A small contrastive image-text model, trained from scratch.
Training: adamw at rate 0.00072, 11800 steps.
Rows from block 7 of the image encoder, named by matrix and row number. Rows with one number belong to one neuron. Each number is 500 + 40 x the weight over its row's rms, rounded and kept within 0 to 999. All counts start at 0. Numbers have three digits each. After the name is the row's rms in percent of the matrix's.
# gate: MLP gate (encoder.blocks.7.mlp.gate.weight, 640x320), inputs 80-159
# fc1: MLP up (encoder.blocks.7.mlp.fc1.weight, 640x320), inputs 80-159
# fc2: MLP down (encoder.blocks.7.mlp.fc2.weight, 320x640, transposed), outputs 80-159
gate.167 087:567526502472473500511472586518484537590497509529479544489434468534463514516472512557525586536522545477560440498498573593509517418517486587535509573488506579505539521464518486452504522524474505480516553571508525440507514521530497525559536472
gate.168 088:515546554493491534540472567516517501532477465514434486550486450583501452495509526508553570469440508564515598457510466473541593544515518507563441533514491544547434479512504564526469472464483442539531540513478575465537493424541506424516566514
gate.169 102:503507490512460517543524515536421493475475583473511460455474520469496447545458557474563530540529450502538573473450560439414523468508525427441513465498497543488466547531452463496460537535404516454486582471544502507465487520559551512488522490
gate.170 112:502445508504488483546483542478399437548529516528509514473524464537513504524464573494540531527549476436494506548510529520423514548513534461573432408534493447476431516458538468486533491560398453491496437491492568552426491432475469496498579498
gate.171 085:516440478474490514539468486458481535511471538521423472547549481554544425573535462497510459477536417469481474454487582485548540544479499602457472458457477529483524459551463452458555516479523548570480489487490524473469495493493492565466519442
gate.172 091:453431574539421476499447560509436480540475511547505515548491467484480544400491472575445583518541526502461438512527553490507522468488527541551525510493489499509487524545557548510463478484403454467469506469450528467458493474501457454466486447
gate.173 110:534468452464524480468570476496459443532552547530504477521473449476515476492492441469558496500516518537533493595479542483464494477527461497541456420500494503533472500412472469442523474535445517527431498587446485510503463446474504555455455474
gate.174 113:483487438457448470539585527543533530483547480522467492508470520509512473546500461471537526515436457495527476455577473513569487486516476561554461469443483504489505514480469547464459523493519517515489446480513399505469525406458445528430512454
gate.175 090:555473556565477533551513528533438544478554490555519463476475402450484512574527500456507465463498481538523512522469571522435516535485489441504511541477466517536486440474483493503531454560466512506536511461432490539543504549500490457477537436
gate.176 079:434495507566503548502570461510534468452493561536526435571504466482515465513472426440555552518467515556461451465483511530434501426498445546503522481468528506500526456498494465403508443488456567555510473475461512450459485448487587466531537471
gate.177 111:488540502521518481519499407472516496463493570474506427495516497538540534462517560437551469548548433509471436554532477437454522521494447500511533458489490575489460412490492518467461570550532526491518543492523426516442488564538554482521489562
gate.178 092:483522456528500414546539506491469554477528532577532484468535469488493506512498420433513520482526500470505479479478513478469558545487476449555491459500488501485473475482565534497548502484433425434522505444487530485500456500538563451553497505
gate.179 097:454496531435452500490531570480472472533552423465417556503488523523485501482495456530514514542471543458473540518501538506532494548465548524594441517516495524511483485455478498455561493523528509520536469498472520452523491442520473543554484434
gate.180 086:460594463485556500528497488489461437456523451506465549521502468473534507475487460509484515485495507521498488521508532466530462572567449524513521469517471470566550528507434472476511495483589558537528474546530502505528485542485478567515528486
gate.181 082:512561494504507514477497522566494509555469494543495508490507435499479543508510483416534537457568429558458516544531480544475547492474498442450455511437419454504496527526560499447443537450432514501512525458544487530548455515485591476516419558
gate.182 120:515514462524444469478541569490551543533471576470502440475499472518510515551482503490574534534397470495548480515429560510498505422489496562564435521487530458504509497402492537465479475471556517464451514521492483457455503493517494472508482409
gate.183 085:491536461491487522456466487498564537567472520505474517493530528485439475585470447496495495525469477483562461524504437594553563421538482547557520506485470552447489440499510560532538483441503546556515554478480512474533589532576577493557398476
gate.184 089:492521549482528494505481469538475450453494490451508448561459553462470433473531568468557516478559503477465446483534532554474514479469539550437503470435537516432452517552474512512455465519517536574546484430558463530449506531510500488502457524
gate.185 133:557517521528470535546441489486450487469524498456525492508541493508481472545486532396546505544467491442481508503571494510478526542491483518496442434546411462523491481513571480474548551570514450486475450492464506524412542449465467521511516444
gate.186 110:536563478454565538491492517487541532523509565506477432508517534502416531512542482493493416529486422465478452485526500455599512472466517556495521499563480473421562444511484455517515543435543508569488512556540461478470480548544461578533470472
gate.187 128:534569480495519518453529472543465529550517563485540393471507532540495509440489486465523505553476474484513530578492549461511562426482533536487433402539479537479478514556413487418511544491445482523420537600506454545481498533503503558541514515
gate.188 102:486508437565490480432514560559477496548446531481509495560496459548475494527484523508472517535437461479483522467480533550537514452507532527494528465432550502482535419482483524440500510466509480491408526499531488447474553429491527515449505442
gate.189 074:490476520542514471424457524499483565525490502491441582466488488560554494467478487446501463520511437493467501548516446491464526489447491422488528482463466492501499572448454517494465464514507490534472508506522504438536541510521442540511464564
gate.190 102:521479500529428536561464591480398484482536515516465499437561503524529558530474595591482522550549496433499520493523502529454464570498593532576467465477476462518486449494565523488577500543421468494478513547492539523517438479513496514472505476
gate.191 077:480570539488433482478551530496480563536487495521557399518560434492556547536509494478540553557427559456454557526498524526430476542510500563495496524522477523540533444455413485436498511497470531504519551553512491506519483439559569451580494499
fc1.167 088:547465554562538489526479422493540485542466488535478475519453504581562522536499553459470476525521456428485486527549526484502520522461509535592405522544495454485491467499589471455597585534460446441518469519447546438407456424531482526538535556
fc1.168 093:508522548473462496526475514547551511483432570456550497527414470517538512483493559479479475500465515527495554467498525473556577460464495443513467503536445472519446516571530541469550524540468439446533478498512575452448475445536559514542479494
fc1.169 106:528505547473528467526506500528469529509558404488490533551512475450506560470471438537440524470465529472512486508552474529506454567518552512540485532561564439467535467503572491505545488531489477492564463468515537450609483444450475451485553509
fc1.170 109:489502441494450539534472509472478519404536551494499494449491481504496463515481591504469546517484515514476475449562497516485568555548570524554416544488476539492419421504545534469548570554494497452530518497476532532431503460465460482482529477
fc1.171 085:536522439532572410506529504440525467546471523521460530541489526525487510451437469506470525594474495551442488465487458479499480499477559438457510561531518572461488480455450460503412493547553576501529461446464519459490446503516465445502523460
fc1.172 085:463492455504516483447556498469435459513581512528551444516467496455569499446450532451543479549485548497466488588524534554570541491470524463467453473485526490526445564467530450541514469536537481475498521491473432441501482451544555471530536540
fc1.173 106:564581471509514496431490483480593531537525486430563425454456488476492559492511514415486488534546467520481540471509451496512450469485529528431481466538411527434509532544498484587480547454470501489544450576481438504497496539516467534533536569
fc1.174 103:549498566557399471567517446518501458533474538562495556444480464543463572531463500529459502535578501546549498493496561541540580586525595530515496512502434462512490502540549456437491450494445447481511506540413522488514452523500439550527458517
fc1.175 087:540534531514522479550544507555459495489501457525556489521548448487439483489548567540444470495479436493522513490465482543517520583531488486472481525461483471494478525481541495512438523539408474472507518426431568551483478472532517428547492494
fc1.176 084:498435502467474492467443504532485527519533444512452511538519549482512530538447438487414530485489442501479488447447523543552555475539454437483481555446551470578523457471505475550488532508492440439490413438486504446533456456531554501557427468
fc1.177 114:531459437470451494527476558477476450561493442522493515515480521462493510478419436533461512418439532482540525525534492520525418482571554464478501545517526496582526555506578486471514489469455437549471447479442557408573481432461450509468459491
fc1.178 091:413543481479552494435547495483507517499478461422452451515430552527564513528462495476583426501454506518589524531515514481500425485483511563518576475528519450510555485584467532562429475537537519578501521496505460488486519512500501524478459506
fc1.179 097:510553457470442490556483467566517533499467509416475457461486459462488526437515574448486507521526434529492537498468547467500523525508503462470580480585444574484485527545519543483467542434471429448516514442586447531444526598520597535537519460
fc1.180 100:494543433537489533464485439485508496497556595468492483513545452525523491493489550468562395533524480489535540519471534542488529490508482557556495484482458565445535521504447480486471481461508494478446530507493516488511540486493498491552482499
fc1.181 086:532557494533549472493495466517504493453541536532524511469511518468475483482484469486526520465477458502504515570471411502594523437498445512446472480527536490516471495545439541470548565508507584500443463438561483464474499479518535564495536500
fc1.182 119:502553531451499515504488511449550446539557451493530507475537498483453556526531462442473403513552531489517577557465525524553486452529453504413541438511451545485550502547480429541515556523452525491512525542472571427495528538531542516567488506
fc1.183 084:526494535543495557472447430506541489473506447547558514429520445504505538478537470535551413480511507487498440549406466432540496494461444546498553497507463529450469428525514481480479531522493493457541454542499561543599538492516543429501442493
fc1.184 091:541542493471445456549455452474520566418466491613518542435481447572466517511469560436485492443528526525467530498538526454520509528464511425507439462486506499496484516509521584470450519523558476498547427467493490495428500484532464524483500497
fc1.185 130:524536605534494447580499510487440440477491538480473521527542460547522524486530611497466500485506445482458517571521498510432487509528525466527439474526499489557406488475542519434558557586438479478497441470454541584428499509408480533439559506
fc1.186 100:503442590532484479506455493508505534479455480509451515498535454506500494487475527449528505454491450481524487492510515553488478609547506402562567531594538471555441479482573474516533474459469420503504524442475533538508514496423510502476551517
fc1.187 127:537599541468517447518523461502528457479473535513519500485573518482534545358554525503496468505614536571456510536500468509508526513535559457485496477557478527475466515540424556495509574536483462522451481545565471572424444631512550510501487541
fc1.188 098:413499520409554532503480481502508482449537514475513542486481543559527465557559508505528500533519529485496486556487448520491517471483447588522542503416456466459507483538513495567473499510542485535559524567546433461504521509524510576519474488
fc1.189 079:557576464516423499531532448489434453439446567526557521485488435547525508475477570534462462529476516504510531455516486473479500488444493491511485521556502585560533471488514516560466477477474503519518525557555553517418475499538556427562566553
fc1.190 103:500453516470488553527459522502462460449505515488471571510478459454468522526438507497502541535480600433504505479557507536498522503553485511538495475587529487501503530519621475511559514544511486516487536515407517496501528437457444465441517511
fc1.191 081:520574474432465482543557482474490451477451455567535484515500475542467465405487454501427458556498490517455532481509450498465472489490514526425496508526531532543514522490446564578493514438485505487481448582510438511549491456498550488538484427
fc2.167 041:446533500540527465545515492487419506485428502532492477536480434482550487503496543518497518613479528494562414501583524489479487519477506520549495559455574505526487436521531520472450449600477591509523528426416477531483539516456561511449511466
fc2.168 089:502552490473534454456557490460537436500534473514529523498433499474445478438477479526528530515548509486512479451435519436541502576491479454538495484501529486544531488506539489470554556515531546459532473487495500518451459534563477463504544595
fc2.169 103:588588557522487551554547511603437518481464546534542530520400426498471515514481521513472517535465549529542477427519545515487511471469525452570497518518484527490504521498551603484447519514473503396494449451492400502448453519575474491511551536
fc2.170 125:478573490480547484466467491449635502452499530412507463493502498535526541472523488451549397359467438532391537506499556508505541489480463513407526467485482557479537491556456506517562515493535460566516495499574582469464547577476545461533475533
fc2.171 076:480513478512564438489445486509532530474491537495490437512481479528566472547520541491552488542475468538553515511585439515546513489499494528510441518456472477485437500571486501508433494536498478489537527503492509515521574494455506478498452477
fc2.172 077:457428551490504491556554478561428563528432497521488478533440479528566546448556490505520537569496511478604511507548417524470489454447453493489510532493445521478470564505469555484405535564468526453589492456487427496519554506528464563494512502
fc2.173 106:508507460526494554546536537539417510432494496471480538486464442485452497476520502508506448487457482500480524530436579433419518458441554466503444509515516539537496495455515575478469552474533568399497511443549470544475491541525535534480557504
fc2.174 100:428568519530497452572592500568480458476529572545449501573486415509523526470498516446508445502543517454527494487466575563450507486473519515472504505474501577457471463513540578461495520518476530557563485493465412481471473580527536495494571551
fc2.175 085:485417485453528451456440457403511464555513445533508504478540586550496520398534468485485515439552542476504495587479452430531477442546459453468478474541477452467526532492450445518504510487536475544532501544522591456566507522533457462497423522
fc2.176 050:506506489459540550434457439453468435554509500492556493565459468495442463473498429552489482526499468542473535531491528478493492488484449512461514498489465532486496513497477392528529416482468484479499517482494592471538522553453545426566509524
fc2.177 109:472550556514457514589535508564466506480487542508541490546474418513539514515497535542518471570509541508591458472511527568485510477478527511532526531471502508467479480529547573477440530527420525435486515458473425524476505526548508555509547514
fc2.178 087:445498498553492494546531480516416562504435506486501446500473445519585469554475547502523516531506516517560497532535436560451506465454477491548517553478524507486477484499583526487440505537532532488537534477461444456526598545498559502483553445
fc2.179 103:434509535556481506512559505481424514464481493518445534485517433455474520539456507568504455511519501392464459496467558481438531469441533505537494554495562522542531475458539562473556512496553554489548483432473461548465452552495531568514558515
fc2.180 080:513453509458460499505463546494463542510571452572484488517578515511459499503466425483440541481481506460458512503548526492529483551530540493466425493530502444530475474461442473445501419471495453510437501562448500508549442386423507451441487445
fc2.181 075:414534530540514395550565514456423486464449491530463504517469444503515471499470487477493488517509512441519440525504532506489523485448507481553528552464568511521508438497565539429536486497548543478546523461447441467447534562552547543486513464
fc2.182 143:525504546525437578483611552506453476497449482431454529494437474476441458481535480515509471466447459486440527482420538508466540452416542507522486527504549515543473559420494591436521534466537567462497520468523448503459541516551517547504531458
fc2.183 063:456535566525500422478471476430493455472452555419498522517481502556556477401494542473538464428538464505499485487491539404463578479434483445490499485490465514498435492551527509448514508518525480477554464445462497493500581604508569494478492503
fc2.184 073:526548470491514472547600494545462502510464447533481463615464526491506454497525412427497507548455505521540472470515523529445453501451470473457501484463508549497484435461504585454462465494523559502476507519489431487535513456469565483475501485
fc2.185 140:486577510506532516463488479457633446485503545412571474480533471531501521427491513456573442417516449532390488486470551538552545470509496513449536470529520545477501457530460530501556529489501522523545498533557601491461546602532549466546503557
fc2.186 101:480523454510497582484520490516513536587542530540486531462434498528474559570450464552453531514520581441479537485447481573545536480614478552525539510485500563522588494506501439551533489472534479564512513506529557429511488483531470552552514577
fc2.187 136:526475478429459503457441552482521514489502526469464503433483549506487522556509508486512455450523468537473629476418567489520522484536560532422488475570439556472471546562465451500498430394529461539428518541473586444493531489560521470509495509
fc2.188 086:533443494489462528510517502537389539503503445612497524465392477428435492534489486548428538624448561523571528556501490532418476497489505484508426515526522445537533547431475474562411409511495539465434547504467446496539490490492480570475472453
fc2.189 058:530464577557453477499465549587462552514530516553478544476475414543484499504458462520489488465488460495409545530460547557486545556531561466482438500557498519540464473453441575467562497471485466470487477500458494482482441470557446516479522447
fc2.190 083:484584444470513510462508479450544526480480493462503479533411528485469503463547435463531411424461455557441551543497610464470509443434459507422507474463525581486578503520473511523533501464527513541511542491554473457469555537491572497511445553
fc2.191 072:561524407476492550474520543479562529462582502512502513464490501521425517484468424478491500453462500453475569513467560442532442538558535544443426437510498472552514489435479501526519509470498499547431481549541572520465445455472453452513490464